Rows from block 2 of a small multi-label audio tagger, named by matrix and row number. Rows with one number belong to one neuron. Each number is 128 + 32 x the weight over its row's rms, rounded and kept within 0 to 255. All counts start at 0. Numbers have three digits each.
After each neuron's rows are labels from the 100 clips, of 14976, where the neuron reaches its highest value: "lies over" is the class under the peak; "strongest on" is what is common among them. Only what is clearly more common there than usual is listed. The data: single English command words and digits, spoken by a formant synthesiser in many voices. In brackets: how many of the 100.
# fc1: first MLP up (model.blocks.2.ff1.fc1.weight, 1536x512), inputs 228-284
# fc2: first MLP down (model.blocks.2.ff1.fc2.weight, 512x1536, transposed), outputs 228-284

fc1.655:105150087092082106144091165170080190185157135090098112196156134161193159114123140131117073101148127112108135137138171118151154114163061152136145149039119199144127177053132
fc2.655:097169113160103183163093095141128164129142102140163130126125127096109071168139133145106113168153150157135121174178192143086072151082159080122132143155102164132137109156117
lies over: /ɑ/ (45)
strongest on: /ɑ/ (62); /p/ (50); /t/ (49); /ʌ/ (26)

fc1.352:149120091118111080130166134153176101106129173124146193102123145138151081101121182083160146075119133121137151160101067135169169137151141156195122128115156183129109094129099
fc2.352:128141093148122157111149163135134135142073153126081088109106139130104157082078124133132138127159143098120164166072160196074137128133096096119175110151139129136111195033093
lies over: /p/ (35)
strongest on: /p/ (66); voice: deep voice (62); /ɔ/ (26); clipping (25)

fc1.553:087045096126068170107125099151137149094121152122087111130087118030103127140116108150136140130142135066128149113085157124097137146096153182124096170122107104134112134141161
fc2.553:133109141097180128102149155112125113133083133084119106062059117140088178152147154100143113142179179127099183130113170158138128175116094129158163135122134122136135135104139
lies over: silence (95)
strongest on: quiet level (76); mains hum (61); voice: child-like voice (54); rumble (36)

fc1.569:125160121141154113166105135117096164110171109116102111151116201121152081098168147192135120167117083154150153096138099139137170147093106128155177176161088120093139115085172
fc2.569:086175135156212088101144134171111166129124172118148124091123114129100107060150122112097146173128147096152141145108145059131123173146130069165186138137092130131086107119078
lies over: /s/ (52); /z/ (30)
strongest on: /s/ (53); /k/ (46); /z/ (30); thin (high-pass) (30)

fc1.60:113136073105125203136136096141107156073157090133100130120137165140149123120124073124124116173145110142178105117150105039135126131155120168121186162106147151122110142133154
fc2.60:091129150156065087136121138115129135151161120149110159154065142112123153142138115111111102056123171153112126090070091159123125161095167130054155164099132154131159132178158
lies over: /ɹ/ (100)
strongest on: /ɹ/ (100); /t/ (96); word: right (50); word: repeat (46)

fc1.180:101136111118123148089047165209159119196184177091120062160143166120191139169106160126084119152113173153141139093154122138108102079112122151147092114158143112101100153076130
fc2.180:151169116140150105088104171136105121138155136166093160139186130148150138126170184104151138174162160141122082103179136133115159131105121143181203132138089132088095138135077
lies over: /ɑ/ (84)
strongest on: /ɑ/ (85); pink noise (52); /m/ (32)

fc1.210:123105163187169133109089080096108078114119152092119106154133120138147172172114171099137109145107063149139114148103138159169169052095117161107103084148100121090123159088108
fc2.210:134149117114155153129163097170160083128095138112169195087102126122138146106108179091196173153186086098182109159124142063080124188172094140075124174110117087076112141083171
lies over: /ð/ (38); /s/ (34)
strongest on: reverberation (99); /ɛ/ (76); /ð/ (41); /w/ (41)

fc1.685:186178204120178163151122121183135123156120149123146123130140144033086134198132099191159129083043171105122165084108128144122092138145127122076087126117131147170094112096140
fc2.685:021175114175093075180085079170090110092151133099116133143172185120106095080127100153123176130127148160147121102128118116115149130119125105142140116123150100159101160098097
lies over: /l/ (90)
strongest on: /l/ (90); voice: child-like voice (77); /t/ (56); thin (high-pass) (37)

fc1.670:170096133142093141124138120049118082119107143103095150064151085135146166156187101137152103120170177098177125141095049157113131088138164087108100182181146122085105132075131
fc2.670:131228116146162048204136108157107168156148125140143133142082159176086099103105162073164123146139107152110148104139101117150139120128141110104113143171142185053121103133139
lies over: /ɹ/ (35)
strongest on: voice: child-like voice (66); clipping (41); /ɹ/ (41)

fc1.195:112126143131077077093133150106089155114117131067158103152175183153153150142165081170151144155152136106139146112112107170151153169059158138090128168128117131156067132125136
fc2.195:068164109147136117173179135136141166121135161152166150112089218148084118133177121131120189145160165116152111087127183130149111154099128111124146108115112110067104106094116
lies over: /l/ (75)
strongest on: /l/ (85); voice: deep voice (51); /ə/ (42); /oʊ/ (41)

fc1.746:090112170089102182137180098102106151107158077229094139173148127124142125095137112137095151127102171113116149103143115123102159150166137112110165160105174150135142161190111
fc2.746:164123145178169095176123137152169104137090137032133110062136089115149134125119100075135073101176141154124109107119151134104166194136104125115131106119151143131116192169103
lies over: /f/ (29)
strongest on: pink noise (72); /f/ (38); /ɔ/ (26)

fc1.130:097137161107195087121078154132158103148133109100140100130189127172122169089137131099090116163119139064109108099076123111119105132126113095134186100148097133139123114197092
fc2.130:097167117097155119148128075104106131095138091124128188102167119064153139121149142148102068105092079114199127118116098057167034124153119135128159121157160086099095129134100
lies over: /k/ (35)
strongest on: /k/ (37); rumble (36); mains hum (31); /ɪ/ (27)

fc1.396:132121138137141139085129138129145174143147098129097143071104125145190165137097143167119120106109156146117144093097195154144112127123128218095161098105118154144161147147083
fc2.396:129095184116105109134163119068103178181104145177075136130129083117152105109099145140126118190137096150149115088084167141148108137199110137154150056078152110137086116129142
lies over: /t/ (85)
strongest on: muffled (low-pass) (100); /t/ (85)

fc1.424:145122149114144131120160129131107151141118198098169078134173096124134103111113134156108042088166108108158127076123125137117094121119104119076144160141114138105160153145116
fc2.424:160163092113130060115158120116090138175125092117135076163086143147042141118156136144135144185125102099131133100104129144154120135079141147089093096093112121147115158101130
lies over: /l/ (63)
strongest on: /l/ (68); /h/ (26)

fc1.178:100064148149190169162121057042152121092153215101100135162137136115081212163061160124149078137117117145152080133098133190174110104131144159140068117147142100132135146165072
fc2.178:111086098128097153128117118195190124118142161158161096121128158152088123122164119139120135155137105114140144130134123151150140144149082102073069155127159146137136106076152
lies over: /ð/ (54)
strongest on: reverberation (100); /ɛ/ (94); /ð/ (67); /w/ (67)

fc1.205:040204124130097114137132123128075121137131098100127121118063149087066189118159135110117175108147122125155119112144156074136118091102111151145119159131162169122073086119183
fc2.205:155175117046130090109153131155130102113136151082085189136186071107135145065184110160155090096114138156094139109081087177149121158152152123117139164097107153186146114122135
lies over: /ɹ/ (88)
strongest on: /ɹ/ (89); /ɔ/ (57); voice: deep voice (57); /f/ (50)

fc1.701:154168118065117165149132092195136145120132081136115111160122153137089121135124071178155090139114116125186147132178142153087112173056088126141111129179073156149088127119137
fc2.701:111111103131141092143104166145060159120154186149082170129153072112087120123129090127147159209158153139122070096186135079088129132115081152171149151154094184137105075130032
lies over: /aɪ/ (62)
strongest on: /aɪ/ (62); /t/ (51); clipping (40); /ɹ/ (40)

fc1.98:164159133184145125122141184117178130126179055158134188079182105120163169121147104090137097102094147098160122142122111168138130123107138164159117154192131101159122130166132
fc2.98:047074166131146083143183092157140102162072138168060124128179110105199137151100077138159099180138138144170139160113146111151105135129124194153134096149128125153152151152114
lies over: /f/ (27)
strongest on: white noise (68); /f/ (33)

fc1.32:137119069109100146125116088142140127134165175126120068135093120100117096076157140157092119140169108121069149145125110093072175143123128094131141133092133160172130153125174
fc2.32:141063086146140130138087182148152101134098151141131091084057147183143114141102092112154119179116109148198131165090145123171155178097129133112126128102098137163134069065141
lies over: /w/ (91)
strongest on: /w/ (91); /ʌ/ (54); word: one (54); /ð/ (36)

fc1.765:122093104154135125072165152122108151164140124103109142174165090098147119175115157114198128115130134074115153185121079117156135120082125146178128167134135191141068128119151
fc2.765:106106176160171065110086104127069071072125182154154076098152167096130116099159106150160117118161106153155137144100157182114126159062120087132131100098156088107153168160079
lies over: /ɑ/ (29)
strongest on: clipping (49); /ɑ/ (31)

fc1.429:141071116047115175129158119086086145091149178105117163170101168109126112095136150095150187162143094122159119160145136192156154144078114110183072125105137084141094084199131
fc2.429:157151187141127150141124144115146173096139144139058125153113044115080153083130128180120139111136075126090085078127113137116137178145150157084098133173159115119130112129147
lies over: /ɑ/ (73)
strongest on: voice: child-like voice (75); /ɑ/ (74); /m/ (26)

fc1.745:140085142178111099163148165075082140167099113148133179089112151201163138117148186112125088122128117185081100125130142143097153125176091125106134135117147177138130118124154
fc2.745:099140114092119147154198149094143092145119121158129074109149050107134127075175121164133149151159150098118154102190143090095048137117116091148143127087142043098135203139114
lies over: /k/ (52); /oʊ/ (47)
strongest on: /oʊ/ (53); /g/ (47); word: go (47); word: six (26)

fc1.506:124133102097134151197142101143082158109098099111141066144150173150144127171148150160118118068132097115038137137114114091057104111149139117090217159096129087120205105103153
fc2.506:116138121110166144174118157178118105148135051149123165076077098162108135120161081184149154151168143105178137130077069114149169133096111144068133124150133130123113151165124
lies over: /oʊ/ (38)
strongest on: voice: deep voice (78); whispered (56); thin (high-pass) (43); /oʊ/ (41)

fc1.263:126132076108125125134133091067081108097107119109094165157162154104121117127175096151139151115165116167170150162097109107178162100116176093147121126127079169135167114101157
fc2.263:110115107106156141157136082118167085126106160139189109085088142141064121135090126140124172119128060151080100142100141123128129081151116144122111124118089110146131120144150
lies over: /w/ (72)
strongest on: /w/ (88); /n/ (57); voice: child-like voice (53); /ʌ/ (52)

fc1.436:081179136109088216149168130119148142058102131145113069107123109101107123160101120156122137123084153100148135085092161160087151138082104104082160221089190118121149125204152
fc2.436:100129165103163141107120128133163105117129105087110083094085113096171124145097156151108137130121134178161098113093100105112119136160096139122085146140068146119119157125143
lies over: silence (90)
strongest on: rumble (90); clipping (37)

fc1.686:118127089105140111135100122084126094143118181093140086140114130143094073119182115137086098134165157055136214103136095165084093096085101102133130151122112089123131120079173
fc2.686:134137096159188119135122155216124109129111166126111160179121149157104113154095106108149104181089132093118141113113166124139105149078119147134181161146169197086193147146156
lies over: /aʊ/ (38); /ʃ/ (26)
strongest on: /d/ (62); /aʊ/ (55); word: down (38); /ʊ/ (27)

fc1.349:156128136107117152178153108101126154158122119124105099124091187151123147104157104146153089094074160125083146143128178140149082157119090057157148108155114095067119124048183
fc2.349:077136127133133166146141186136135129174135134117088129113149077162161168071091115106125137125021182111077160127160172119118093124178117104158123114119125109089104188100148
lies over: /k/ (91)
strongest on: /k/ (91); /z/ (40); /ɔ/ (33); /ɪ/ (31)

fc1.638:147111137156095115128186082149098127130097145147174173118138163158171109153157091107150135150091098108118106123108121172090093119129168087075152143163152185080122112113124
fc2.638:124195122128130093143156184135123143165097117122135104194140127143144164170138111160130092073051077145107146179148110087130155138074131120076130097122075134132131175107107
lies over: /ɹ/ (27)
strongest on: clipping (96); voice: high voice (58); /ɹ/ (35)

fc1.669:126120118158072158106118187053164109107161146086133179093101092116134189191159183158097075127159135162124135159081165154136134151181134118087093071146177140102141135120180
fc2.669:091120046171157105121140143192135126139105098097150058107114131108058062083061130154094158110107115106150083144061171180157102140100106161129153159141167203095075088048140
lies over: /t/ (38); /aʊ/ (28)
strongest on: /d/ (60); /aʊ/ (58); word: louder (30); word: down (28)

fc1.164:092185159089151155177162125139234175143154130190151108155086190114169099084109118125132115131131134145188188164108130100111170172116119174130150101155140164176167144164150
fc2.164:137168104104140120158107172199164185143129134134150142143108132116150081127112067148133131161094142140126169121076152121103163183142147098173150196132129112145107106145099
lies over: /s/ (57); /z/ (43)
strongest on: /k/ (57); /s/ (57); thin (high-pass) (47); /z/ (43)

fc1.564:126107111056093164138131066177132130124169067092174123055109129181134119080118087122146104122173169135136141122104146104217147143166176141088162157086157116088160112142129
fc2.564:091096073087131091116115127136156110162182161096148194119120102089062143133135164104062101094152124154187095118122120137080195140101150170083118155191081103155157105169149
lies over: /ɹ/ (93)
strongest on: /ɹ/ (98); /ɑ/ (55); word: alarm (28); word: start (27)

fc1.614:126097108112130132148146115138059162109078081168088104187135170131084174159145155117183057113173057112127159127087121166108160118081114096111124143107121142114148125109144
fc2.614:098195122097115095136157173086181143090110173128112194133153110095142130090090138121097098141062156147107183131112172159161122123170109133132174109128079100146090124104148
lies over: /t/ (55)
strongest on: pink noise (74); /t/ (59)

fc1.137:102087153091111194122115120107102101102090107166174143102108158164091151118105134092153125147072131126138142064123067150138102119122136128176137188121101133078148166149132
fc2.137:145190130093081051117092105122121184145155064130106175129109117082077111118131138132156140117069108133113104125130138114134141089136142141142082127150094121110099125069098
lies over: /k/ (66)
strongest on: /l/ (89); /k/ (74); /z/ (66); /oʊ/ (66)

fc1.61:125149158191108119149223104100089126151117161179096162115146100108113128141120229129135079145113120127182150087122119150088150115178121140089115162134134153124106158148083
fc2.61:114097123132098156151159178134143136119066105147146145079155084039203182110187126149117175138125168112112154115152142092093102147133085106153140090107135091182088203131149
lies over: /oʊ/ (62); /k/ (36)
strongest on: /oʊ/ (68); /g/ (62); word: go (62); word: call (30)

fc1.739:125132126125126109168132111109139181059098107134089036125129118105129125129141156154155119076184176164117157095141060128123127066189114108122081148118124100166112145112165
fc2.739:093158177140105122145091123146135155103124211146124172151124122141119100165109079163132143127177126099146082131176093100122108140111092115177130094156097098164111156097095
lies over: /l/ (30)
strongest on: voice: child-like voice (93); thin (high-pass) (64)

fc1.37:165112149128133154145180133103094140154134207084142127095095140119153129084131173118123095107150135067097168124131102122102178110149105168083133182131128141131088177141199
fc2.37:133069182156159133117144145106161096142170088149104058137091160101135081138124120151186085123107115110084062166117200098122100135129105069203136077104144115141091121113159
lies over: /w/ (57); /oʊ/ (26)
strongest on: /w/ (58); /n/ (56); /ʌ/ (42); word: one (42)

fc1.103:140128128139107140150124112117091149062119100075181103146131168168141111120116135130121100157165118140128192127097091139113164178145110123130149121132118100146112088136164
fc2.103:089125147137181103140123169130096142189068114168114132104116090148183147127167123104149137099049205095089158108093124133149097065148136095096137127082169087157115133145168
lies over: /aɪ/ (37)
strongest on: voice: deep voice (88); white noise (57); /aɪ/ (38); pink noise (32)

fc1.27:104055152221107083137184132141079082151119153128151145135140127213140145138121148120190109094115107120172119130095127141112106096168185107096144121109142116115082111164153
fc2.27:152161114175158098094145148097132128053152173146115132131138116121078160115092127079113162082112156154115119119144139119138160117151147139202139101092134141066116156094125
lies over: /f/ (89)
strongest on: quiet level (98); /f/ (91); /ɔ/ (50); /ɹ/ (40)

fc1.562:136157162164128117144126088110149125151160071146137079088073080146114134140116103110123112103168103132133142169170138140147142122180124113111107095151179070117159112190131
fc2.562:137145151094078161207158114137122124153087108118081160176125177079201119090227113116140099080200119140148162119122125202149112036113121140150090127140180093109136098094164
lies over: /k/ (50)
strongest on: thin (high-pass) (95); /k/ (51); /s/ (44)

fc1.282:124126139122158162107136133108147159120170131087157136136117126204084147170127140130197129084160106196126199153094100130188122143120176116145047187121125140131120126105165
fc2.282:095125172152132134198137115136081124129070151139123121150150055181165072128110047156114158090119149135121108103152157152187084192113093089043128163098203194116087132160102
lies over: /u/ (25)
strongest on: /u/ (45); pink noise (42); /z/ (40); /oʊ/ (37)

fc1.236:137075136126135184196065125096078136125186099095108169115100160120171055161132142094114204125135070177118167141135120129102178160134161131139178113084102097137133093171108
fc2.236:117133092090121068150151148153126104083140141127209179125112089129108079128105078127110210126115149092173186158110183127120112182143161108171128179104066134076096061117134
lies over: /s/ (36)
strongest on: reverberation (99); /ɛ/ (43)

fc1.209:133118143138118145144137183157110192112138111187129115157165106105166163095164158122127140135138125166127075130124151208051154119140101150122151099150110138168159100193147
fc2.209:162165117170117100071161167090148182108127129070132086143103077161111071092165075109175117088108119182098147146123108091116093119109120162147137123091172095123075120119096
lies over: /z/ (56); /s/ (42)
strongest on: thin (high-pass) (72); /z/ (57); /k/ (52); white noise (36)

fc1.627:186087100132126122173127092083049109058141137162144152097128103175084182111092144111204086150165110143155158160133142143096216095111163125079084135120154085154128119136139
fc2.627:082176077146158100198139118183127141107104100132157142169108110156097137176203148115181127139183112103112121141177152157186104190090099144148115169171198123116163162126144
lies over: /f/ (25)
strongest on: clipping (53); /ɛ/ (44); /f/ (31)

fc1.87:151130156099172163157075138148161155099191125110139094109105162166125161182097109082153054148181143100129138140131176120142167140120175117157131145129164111103139114144124
fc2.87:153128088123163055165168075124088100146153190214122128134116162159075086168120128130182147166112107155101127171104166138191154178112167133101116115146168081105105144101121
lies over: /aʊ/ (26)
strongest on: /ʌ/ (32); /d/ (29); /w/ (27); /aʊ/ (26)

fc1.498:115150165061111148111188151148140115106103109165133129181151153105132131082115098124143117109135151134139159095085143146141142124130154112138191094097127091090138138153145
fc2.498:113100140080140137156093137185132135140115093104111075096083097133115149109096100088071068172178183158134161120124158154143153137169070139140155151143170148109144165137146
lies over: /s/ (39)
strongest on: /s/ (47); clipping (30)

fc1.586:140173099133146109134123144144142146157137113145141107121118138152126111152093100119141164147149144153140135173125150096107128167149169152171097119185155114145090097123162
fc2.586:103139165114131068202089131172071125159116177193079205134148178140116098077171138158132136197171197128097141131112108105110127110119158174167135118135092079047124144136071
lies over: /oʊ/ (40)
strongest on: pink noise (47); /oʊ/ (45)

fc1.193:059074137144101193165160128075118175069147101132125047154089088081104130159149084153095129135178092145173107138112155133119190073134192159114119199139173137144149103152129
fc2.193:142137155081159119159121148104122104135125072150164130122096153138154189066120157118148122087107178178121122124130146126127113175176095085120170095121116127138101128134121
lies over: silence (95)
strongest on: rumble (100); quiet level (69); voice: child-like voice (52)

fc1.582:159174138132141120118068139118145185142128103140160068112075127059106082114139077149108227185115067080124119129152063138134122118107162099150118156125145173145126112089176
fc2.582:163120135104148141143100120163011138187067171114117128149183062149122158156141125146139137190180132128144140097145097132158086134119102176172115124191100163109129115122091
lies over: /aɪ/ (38); /aʊ/ (32)
strongest on: voice: child-like voice (58); /aɪ/ (38); clipping (37); /aʊ/ (32)

fc1.134:131110109111132162152073067145133135118075108162095182065120121109108129114098138118149085119104146121161157143177124069132116156077131129089138145202090109168118074135145
fc2.134:122126126043127093119102121165098125141155102109159143135094100098166102128132094102069210185168158126116042124127105136155123140085106185156101118155031143141168129126105
lies over: /aɪ/ (32)
strongest on: clipping (100); /aɪ/ (32)

fc1.657:180130134104168104048140103080146093144130223171128109112131105079099133079165161097143130144064142143130126117097121173141140085145150147174126164095074171164102137112136
fc2.657:147048138101159124125180135125094110141126141180126140150117137084133123045122114128157144100116164117124114130082158131102136118120142149149092134153134100136104154148140
lies over: /w/ (99)
strongest on: /w/ (100); word: one (38); /ð/ (33); word: weather (33)

fc1.668:074135147150113135121115105179161093149140070115153115090117089117111131144154098133175166141054109125116097107122175104194146107136135185113118164164139135077169139191108
fc2.668:137127112163115104087106093085134083134132151106132167128110112178142124104155135210065122191191104117128162131068076139172087189158076103118126046165110104180100095046143
lies over: /oʊ/ (25)
strongest on: clipping (96)

fc1.663:112154070121134090164171181102137114098155088096169138090121134195154055158143148163103175101191080182170150136110116068155147120071185055132125122129060156109128098117199
fc2.663:172122034178107105128086137156120148143084126114131035146157141100079152145094128113153148133154145135141087148084158134114113187143087147091151146175122074078081137136150
lies over: silence (90)
strongest on: thin (high-pass) (60); /oʊ/ (54)

fc1.445:058091128133148140124125093189105153155101143122125187101132116125120143120127191127185175083179095139149138114125157157150135159128160117122138118099173119103210139103090
fc2.445:106123140128136056143134145107135129175116146165055090144079109136158107131101125073103193119137182157181113157169162105129137178145156153150192048122171160101087116127111
lies over: /f/ (34)
strongest on: quiet level (61); voice: deep voice (50); thin (high-pass) (42); /f/ (40)

fc1.767:105070171087052184126096121152134137133159129158176125079132122162161151170190187141153202092150109126101092105068124165071118149154133105131130176154139094090131073069169
fc2.767:109172058151115060160101125147148111158143155108122164110106123126062068134124093122107124172064158125134147120095107116155140181097142100137142164135142180166128087167092
lies over: /f/ (35)
strongest on: /ɛ/ (51); /t/ (46); /f/ (41); word: left (33)

fc1.599:110144088112085154153115091103120147125176092149122102132118191153114105130148175124117158187158154132144135098089172157070102130164167113118115125097178092108141085146163
fc2.599:110089106151204097098129156134169094135091093072182103101096139159109041146113082106120100112156152116120166135142152176140165134100114068148158138134181110101154147100112
lies over: /aʊ/ (34); /t/ (28)
strongest on: /d/ (58); /aʊ/ (49); word: down (36); rumble (33)

fc1.474:104107104154146148133173080118096131134108120102085137103134133121126173128109102087127139119134159073116103098130167111118181165158129110107143120081126113156059142128160
fc2.474:098145152136160132151128149093154103176069128152134105144154144140152088154106103144112188059127148131122165097109148100123154181137105091159140126064144064142127167126110
lies over: /ʒ/ (45); /ɝ/ (43)
strongest on: /ʒ/ (88); /m/ (88); /ɛ/ (88); /ɝ/ (88)

fc1.309:109141171130167189143223156127086147143139122203087095137213116123130118082128174078078120141120162105157096105131091128100171114129131124115144129129143137114114156131117
fc2.309:122108130093135121180126158113085146157061126112103089116150105075216100074149064145135147091132140107096165109121155110079122139165118144131123055147129125130116234152080
lies over: /oʊ/ (33); /k/ (31)
strongest on: /oʊ/ (46); /g/ (44); word: go (44); clipping (33)

fc1.756:147133184111081174231117142128128129184135132092123187123133130132151125132113195152148153182088139109172162115151165119115144150105107123078128152111109123150166076122156
fc2.756:108150136105202125151167119142142104146148124149106139116102143099094116083180141122142152141110174135130098125127127091127142192083144052143124167150087074134090096102161
lies over: /s/ (26)
strongest on: thin (high-pass) (67); /s/ (48); clipping (28)

fc1.509:109106093162178097117135157109139153111165088092165092134077141104129143165166122105048086108110130117126098119122086167144094144144101151142117104158130090076172127117156
fc2.509:081188101128134098123140136113122137167173165122120119115198109160144117132153120087107145187094164106148082099162128075142108078112145112171164158137149172114157099132083
lies over: /p/ (100)
strongest on: /p/ (100); /ɔɪ/ (26); word: point (26)

fc1.724:141172102145121171236167084156085116145224139153086125180129147125146130168199089117112110075123129171101160112117119139159110104142161167114124175089124158139108158102206
fc2.724:103077132164096121159104078187129115138111115155153099120199118129121129160182067137109177145129125117135116120152127137128168163120138101166111105117093059093151120128116
lies over: /l/ (94)
strongest on: /l/ (99); voice: child-like voice (68); /t/ (48); /ɛ/ (42)

fc1.240:130066118171148247171114179184115173165071067087126149175126137133078139094155121123116106105073064067098168117144139128117091131129147154145138170136155097110123122149119
fc2.240:108180159087141058163210136051136130135105159116145122110101147184108111119167137140134122116150151177111107130135123137184123146110154121132142123176191138111091151091149
lies over: /t/ (81)
strongest on: /t/ (82); pink noise (51); /m/ (40); /aɪ/ (39)

fc1.743:134166176061164142138106119116109198126136110137162092111057101069053101203152144187174171140037121142115182125154108139141100117177136117106158091210123135061154119142141
fc2.743:144137083106157138112135141194117115138162177173160203125126106133126125134108157121109182133108157094124154077120126110031141085095100131142190074145125142144100096096076
lies over: /ɑ/ (26)
strongest on: reverberation (60); clipping (56); voice: deep voice (52); whispered (42)

fc1.48:130142173120157109138134175149148137124117091172134081117113128172139158169146135208175174086122136101117099116067109090115099167139165153088084156101160138106133157095134
fc2.48:111161098165141100204152155185150124142101127149197087144095116143117119096190152098132135144103156115134161131093096110145136175153089142074104110126190142108138144073132
lies over: /f/ (44)
strongest on: /ɛ/ (61); /f/ (48); word: left (34); /ɔ/ (25)

fc1.132:161137125152130187175148093188129090140127081132118112184090124129059119202152127164082130079112133123140143100065042166137062143131137050146147154128097186110147171130162
fc2.132:138141133180075075111094087115108116112136137135159095165214124111105071133181066151118182143065146144154098108134114148159130098158143164097078135164100114096114138127139
lies over: /l/ (68)
strongest on: /l/ (74); /ɝ/ (48)

fc1.567:145060156163104098142124100103125123165131255127155135132103106110136082136143100070108100082127096163082131124101139127154149130154146148184110145142151159207116139139160
fc2.567:137063150159167161097154136082143078167163134177132101122080171143115055155082106141151132069132108170161113200118182155162135184101156134177086088155105108153080110163126
lies over: /w/ (96)
strongest on: /w/ (96); /ɝ/ (65); word: forward (41); word: one (32)

fc1.276:138176054154114116086132074186090057104090122097141107141076161124084124137106092160137143149139152125123210154141172122165186189113095102152136196125217157144159106130136
fc2.276:179130089092148115194159157119142168170113185163111151116143088105141119113089138133171164156144158112127113081120163112090104147107103141078162150103102175114132138121124
lies over: /t/ (25)
strongest on: reverberation (87); /ɹ/ (55); /ɝ/ (54); /d/ (41)

fc1.557:105111159125135131160155194152155146115209084141135120160137129195129102140141084141079121081216081148130119149131119120175192172191157170159182119136161102099122173174170
fc2.557:135092041147131061089117103142171097117123114137155145162104116116118173137137148146171142130090146080153115098123163115104200163090150121099139169117125133135095108150097
lies over: /ɹ/ (35)
strongest on: /ɹ/ (38); /ʌ/ (26)

fc1.651:173149106092209094172142172129075080142143154102095099172114177115139126124103108145193141107198119127157105139137188137059154158186112164127119145126096095162138179194086
fc2.651:126090117142059096122153113156125150081051111111155146118078097119082063101097177128143131159122172139164144129095101135151145197138117055063125143172111127182156142103106
lies over: /ɹ/ (52); /ɪ/ (25)
strongest on: /ɹ/ (97); /i/ (82); /ɪ/ (57); word: repeat (54)